config.yaml
n_mels: 40
encoder_activation: "leaky_relu"
encoder_kernel_size: 5
decoder_activation: "gelu"
decoder_fused_qkv: true
decoder_layer_scale_init: 0.1
decoder_inner_norm: false
init: "xavier_uniform"
eps: 1e-08
precondition_frequency: 16
one_sided: false
ema_decay: 0.99
epochs: 67.3
warmup_steps: 2740
Rows from block 9 of the text decoder, named by matrix and row number. Rows with one number belong to one attention dimension. Each number is 500 + 40 x the weight over its row's rms, rounded and kept within 0 to 999. All counts start at 0. Numbers have three digits each. After the name is the row's rms in percent of the matrix's.
# q: attention query, key and value (stacked) (decoder.blocks.9.attn.qkv.weight, 576x192, the q third), inputs 96-191
# k: attention query, key and value (stacked) (decoder.blocks.9.attn.qkv.weight, 576x192, the k third), inputs 96-191
q.123 103:492516502479480497570479514533508477527567537503520483445391469440511499538455505481510535465453480496577443522530498487495463589457521516532501426494490529455442505558483487517540495494525515541514424478538542505531493516481586539444516481527502464490506482595558456462472519550495522483
q.124 108:492519512493519475545483495471471510483479524547552499550527466485546563500465506516533460532561493491423463377500463509536521483576438544539609492548428519504536411536503516568514544552463474484490534483519493522498452484475454532477613494480510521543492472523491420516465481506502542471
q.125 101:472508527509543477473498536496481540539493559485594558585480529512512532543481505428554483462533479482426548417475526498459516533535418514568452491518470504413509531471529457548530500490493441506505501560520478505519434538484385501539543555514490514556567550444499487470460453436506531538
q.126 094:473555515522560552538488447493502443508499462494583493501448518475499446572537479472537446419542477529418486445475523535538495518507508501526471486511461479507553495596475488491446546502464462510542529523527459505515511574538458570507482495455478496521577559455539471483492508506474466467
q.127 095:478542464407526512535469534465522555558450513463548601485502490442546528474497479514462558508504500485430521520470582510531566472560441454508526472496442480490529461470453554543482538469460505439540549474513504551480543536435404513512551507479507515435584546464496458464484483467495518523
q.128 110:491520550473531428512589526442531542482447520487520531479489547584540498526483460475462533484521442538484510475543554545539533468516428542517489522515453532548561478472480527437426461476492513458541552445506523516550553449457479482543551442541509460453490457495517519481491465498515545549
q.129 087:496494492520538489516479537531486452473510529476422448554500473496605479543501544465476440569531497567499606542475513545557562515482493452435505552524488509477495530485576567507570509510541439500581499517494506541549473463446453462520493576457452502518469564456518510521526494467517509512
q.130 098:536520501554517453519512489505525403560500503510456569472559436492549460473503505483499490497551546490517528471485469490593592511455514478484485502513455531434539447533531483506559491547467495590553504538533454557460505483525577488574457544485581464492476534475497480500431524501469508482
q.131 090:473479495460548450458540448535494555477533501490433458480521506508495532520456516512463549553516463511454557504505527537491492534520423470476585541509581568436493515494548493529526520494516498594493443471475546452523431481548526452534533573447546517491514465465521467506499514477482495485
q.132 115:504499470493541505548454517527505505510463448530422517480502560428527473497518528512510462433497585534535421525474489462482441397489564475464447495463453497420530430527492444494519493527532548495494505480484478568532555434516488490462474464514457462502477519506473480506535527493528450519
q.133 093:535497544518534518482415495500529433539517481533465593491428429411531474521518481462553433485508488528512481467442536512527500439505542517500497492504511495477511460516489482495544497514470527504463490469530503534462597460511513519517424411494580483552564484509500520525504513527534539482
q.134 088:531510480539505560502503600464497525481525597512471479540468587516579499463539565532529451502511485518575551537494466464555498499516542506513568484409510542486488599544516458572479562510467546480546532530548502484536437498502467540507436478522549461514489463496490575542491542487477530499
q.135 106:514502473506543502567511480488551483491505442480543532483462563446505469577544467481564500464510509488530454452454474539447479523534426517490580480458493502537556449495534534481417519492538539522518492502525494472527551503470436488461502579497472560528529556570558422478521518407656475496
q.136 106:492543455503524491500550539459523488555556508541487606445552469475461462542536493560480448500469478524525469471463506479412490477497473497525526552475456573469563469487526504475503505513523536530544503534533444572389566522464531503542591458497550472602518478504485535553501478477559489566
q.137 097:508501503550538491529567507526530460499450536491512467532583540482468430555475447551442532527478546480559477467494507529578505487500556535579465543447470482493514461488460443480540514539508517476567462616520476518486372557538520561463486541471514534535488582439439534479484569483504457487
q.138 102:475439491461481525483519525489465486524509448507489504507552548513495528489488490412543582493477529464481522380490474566493496544463491495474536481453515499451468514457411454560406495499541520480543493531494491457459413477493447536472506510497487545474466488581492465484394541423595479544
q.139 101:514548476516545529503509505474432563488458496495595520501540546507507471528484525551563528507416457505575480522507518481440514514471541518557511539428444473517490528490574461487487521533446502527490541511510476445535525544459528517560478488460553518464501560466495497498600528466445416463
q.140 106:554525467492546528554463541480475566500476490464515565539452540467517584476475498546544474466544578536488484518571460515478500478504488564488510550468487499414438507565485471545477396504496546514501520600463481530460549423554483507453477532548503523479482612544479521516505527483460540459
q.141 107:456474453486485488499514563441467516481553481511435529495514532550495556450489549540550445515549526482517494476536508505474480459463531473422452471440540498495506560542468448546558541536475585471547517510478469575499514412558436463547572538497505449455474507534441532528522557475510467510
q.142 084:454557465534550530472426520494501515508478519469517471551464475528421518448482548471498422519462497470519504503503514486535497502559465546493536455471513495455465536498413556423482444496434550495472598499503478519507509525544468450499488426562486491510492464611453586469564492597520585459
q.143 105:516517506448484477508518478471572473565452485418492493450532471510465448454553447491495549451497498470511461442489555469539487509581476562515446488509469482553511529479490517442473526500507515511447487439493552457499485541501484502528506451523421482488484430509495421446406494497587480514
q.144 105:476473454516519496580485482509490607427469464565466454457565512547542495512442567534422444439560533522462496584498462482503504525415485430505501448430467508533512462576496484482563497500527462488526484482527470459518523502528533451465560474547499530518455503562510513505548471502496441586
q.145 093:547545496448498464488501509495526500463468475529508499456503491487570491541459461560505447462560532506569466550534511496481456488460503523527540541522463452576542456528497519504516522489487508490511471475523464475531562474489535445488506489434488438477533600512460488553473512473541451554
q.146 115:542472448541496529498427489555491585475484482484550474463454538463517457506516616540476487503497521577559461569536458551501452467484469563548503547415454480544528470481575496459469445455453522484549513566516482549510552517509424407449520423490539523523482542539473535531592495490514411510
q.147 092:489417473461540524408497532485477531484510486457498465527509495483571532488392570511513533469522471525518540496523525541493560510533412502487522565429574560440542460482488483484511512469564530529556441550494504494537555584488499471447552512531543533486493518565500507508529476453495424479
q.148 106:455479482576525507554479475504501424534543475512543539528539524538516543519487486513500417504487451476463525507473512485462516549479545492530435480553610532483575516545462495512543568458470495510542521466531424513522498563466483509563523534484459515521432455473501600515532449509438500511
q.149 097:496538515515445472502516460528508466500479460501496501538531536436463511546517488536517562470485464450491516528489411546512568557524452509515556465518517503510493556431473556432486540477477440551490487501457452497471466510413521517530512485484456529516450573539509461506481487497446481439
q.150 109:509464454574524468449426528458462554513519590535543517504494442461522548470503483485496433575448499463545498599559470459458504490505551472521478517534520491518460433520535475526526474522474511487451482500528516489509505533528495490442535474500468538510543467514502429510465541521531521520
q.151 095:505553444536495461541499500503457525524448558513508463463481457486575503523565513499523488558526391433443505465557471537493464512448490522537509478445544530506488524493456508543450547565480486592508498519483491495472454546533435510510503503421575513455563489481456455519456457546529431491
q.152 106:485492518538515514499515467448475572518462488479488521479593452500525505539486481545471506485583527476478582525530505464474555512467529458467501458488462518445532452599452493472562488517489486511481502431513465487495620491581554505516588468494596465500502511505485538451468460531451446521
q.153 087:494497514517457538503484474513468493486468508559423501486475500563550509462488490461440452471480545460491481487464460421500469491516541440452537484564473467505498470456439538450451532497496464481450482482494462498533473526534489517483528499529472523497461512582543464447449521507518576452
q.154 094:514501515518444464456466554476451533527550580489564454533440441432512497543516529523517453516477504507467510409492494477492466446514541532523540493540495451604542500544540555494488489510311528534469533510500479524537493516515466504492491460477501517520486524555534576534501539541487609534
k.123 097:591506472544478482516529554487548492555470464494475579406552556475488483421495494413463474509568505524415531534467494486554509612494535569439537540475541450479570534492553513588535560460548546524414481535469520542527487603529550524509494450505499523489512398538496473470453474550496439458
k.124 103:497428510493496502446524470533573463488497512493578455469467434526557463529510501458509508490516509500431498532567518508494479541605476477511497514506533511484491493450524429475543499485577532526546549489575533470496482490518554548580607484485533530484502544462518534519542509523505434465
k.125 104:516445513437520493443456444525514528424462555488552532554423516520602497483485511479537473437557470531538537463515381523445569473621462500515550496523503557420498462488462436529516478519481516505526514537537460506453490470509542516595536437497473498575544458512481452482473498471510520410
k.126 095:509433519500501501491519527488491479463542483505550527536505624510599452494446537597533500452506480488499477522474520532435496596484569476516486514476491476471517433483533515513514533479553540519428540503523471480427506459576528480526543531503472478495468480561540502562478539526569529526
k.127 094:509513455529496493425494502466456491446476524512544405468408544492517522548587503532530501587497527472542555560480559519497471532484495532476463430484509498508448432502504436415493575520496516448542550542483502502543511468544496472542507464521476531517440540507513509535561494484551447517
k.128 102:527551506495527468523544521512504558451454567547453550497532474565520499480467507505482572547487511445522461416504435498479535429492468458501453494468523474487511455503426557536506498560560485440568491533485554491444538473479495501571420479524506510548520506574545539490524573523484493521
k.129 086:449501497492391533477514504506516452494554462549430513559449548418545464474514535491521469456413466569487513513516520581477498542500470491500523516535500477506494632475487536530465531525493488577551433473529567500496527504531497463422457533560507510567564463517516561558542493462481505505
k.130 093:525468488514511495454539464532498507492462461522541507497500589522517514549580425512505516465569498451538484404523555496491520524555483497499511492453457500481534467463573476462503479412563469477571540482506457499517454480514547521414429536513489488529542456425497534551532564522477448564
k.131 093:435515416432418431542472388488497464529516545489484479576450543515513508518524484549561542459514517557473553449461506490458529521469456489471489528554474481534472524523538457483448426461524491593510528429465510588543545423468556466463500487524522496502545507418527438478508492502429451582
k.132 105:459418463443483504474482522457456468593531511493437540461492553489499517530489504506443464487479503455510453595423444513504431504521540480465538476436417472427498523560533443468528493516539486527525444508519449570524512593516488537471415489571548507495565531471490534542467551568554498532
k.133 093:484464453521498531461466479503497494515519538446501477470436525530507493555519516546408452488534517455493435423530543494493506504463535555528497468509572407424475433492554473404523488509484508499462459477522447455464494594454517509517496468528600503471537460480518476481471590491546571466
k.134 091:541540483495482464504461469464537453490445444585517501576478504497481541460467560502523513471514503512569481512461511544609545500484596553508478536510457471484489537509537518524451445520512536472488510461485459449464539549423491586595449544504465454528542515461488389531511522540489508476
k.135 101:460495493441499527553472540494486468589456523490446502511467525458489482452550504523502499497501511516470480519486510469482489401508432430452454511471562531513466486477488533482586547521490454436543496546471422491554597517553505488415495472431492492585473521516474574503459423507585471489
k.136 104:589447473483434475583483464520434524486504560501442554476516489534539517511469473456507513472533517505531433503497478513518431429531461545487460557538430504509474513515498489462532508536553486525425482503533538498543523489531493520473521488532422503490446481446485555429506588545547478482
k.137 096:515500502550602487542555496494431538523576434520518444475505523458480531462483520489500454486492454473524426555465496521457461526534514529479511535457485569506578490501426527547455492532547527485539563570527477522501469481514452520551505435504506445472458523462466519555532423454488431549
k.138 100:470519486468501539494518523477515495559465507553510507513505508511510521467570508485547437458578477528436468515426466440505556461516518500478401577464498579544540553477493528474546447480517500530487491479485479576485582518513462493444534434514448546541522437490449485469459512534548486515
k.139 098:515520539419461438517504537534429436490525518545502516507537500513493517445497478478500449510436497486538459527558436540489456428485512463511531471552422486456512529543500498478540518474474491548547474512502504560531458465523402584576519509471445493541450556504490540501514511468522459447
k.140 111:534540511519551501473476498513478497579485448550563445524461488506459544500450558494501504488544502420469475609506496489479482528419480464495517481369547493521524478508479516533538479552506509518510470532504504528525562473537496539433451483520504475462450427507422529489445559512488598528
k.141 111:482523552522452525425477480449498518546455505530502483554498473542447588588483512501513544472545498522504546560466537448471457522519551578469496570487491539529519489508527457523484455542522526554535480438468525503460584458533516595522475472481467509470531488515477405536557537585503529524
k.142 087:544538471528508485477524459519591484468456461471486407528566465487482543426485525521497473538505522496500507477495524499538510607490434452441486575512484465526571462497507547490541456550570554481437500491419530508510548526481561489533520455549481561489530476509420497469487601534521452554
k.143 099:513472450514501528484586517436525548526433566455491492452548481589566488543549567538421497476457495492458557432535454490435528485541441497496471512522565500522476441484494487488465542458548493519514484481516574496491488476478572464550505532477475542475527458516524473457481521513557423511
k.144 100:469484488493506511499446478414533449507549582482519546503489437537423494499527484425553504544483492509507503484545428425474519494455544483483487479531414499503537526549506481529492454450465507461495534450561447487463522499494530444463419532474474440501528493493525520562461491474470585520
k.145 094:484486540499567485418429520506436470528510520515484583533461488508453496523462498517571489598448487429490489471552465534492439448518497422500537517509519513511478538512486448495527531588496437523518502488531489454493492475496476475480485462555463499508446493536485568521515466528504493553
k.146 102:490519486561497507565518500547478449528489492498474513537501507417418546450493521476494531552423487552549466525528443517582419489439501475481602470515501553570510508528500522510586535520463481417554497466528497471494583528500507501494488519456526424475520490521500512533504493508482546500
k.147 092:543459517545430521588565494532533502601591484466451468607471517512453498482543490524503473539532544540534518466506503503553503452498536445447422493480506440519467511513534586507537520500480527479500498462559507583487488519495535423450481470538542410492513552439529467519411505469517568552
k.148 099:547528471482480511486491536507468511403536511468443491449473549517529576436525513387521491475525565551494491478602513499533521533524496555430505488544451539485479498507508479444512494526515518527527482510484514560518425547511527477531543562514462492496486488484521509457554452545529525527
k.149 100:515530519480503467485519474528590481516506513446487515515494458504557478476523453477573476475513464520513471528507519424462530523557471460532499532453507494471531622492516511509486511463497475465546444493500568454536521403462527486497521591582520491488433532516444607492465495532496536482
k.150 106:478499556480554539541491493564479500523478454601495548451411557475422424520466515480484510537453623533460453488506501532469528528454481508459564509505507500553478480525487534540505576523523522569460495506471524506476487490468535478530568491526492559436519503508540453498450480471527522523
k.151 099:510513527516484465494388445487501472498418483534485498455466447513532498534538507496557498489441499553523470464551437532547472476526391508401473472519528571548464469480507516529496483466459547418491451476466520500425500481486395552547632415491485506493585474533560509464445495462459514464
k.152 107:529512515528481522502520480520499559507529531514501557470491501570387501530577466512507485466496463474503494504477448547433460442544496499489454457484423500489512506537550477489480489550485499485476555478520524596462541484564489471475468472534457460516502524534443562572521543468465577462
k.153 092:484528422440519481481498452478503502503484554561527506415510470467539476517469507498534525540481483531501523524495551449568565566437499424541514591404480492488487564524572527495502519520568557404467512515483471484493470509471495458462505495449538516540577512558487494522508478562475518534
k.154 097:479527504519517456542432497538515543440443475495552438483493467556471528425510541505498468506490474446487481493536524498563465560421477521550551501459520545541480514527522469438562493547468530523446508489558562541492506501490501538521574531452531543523464544574539494514535521571451479545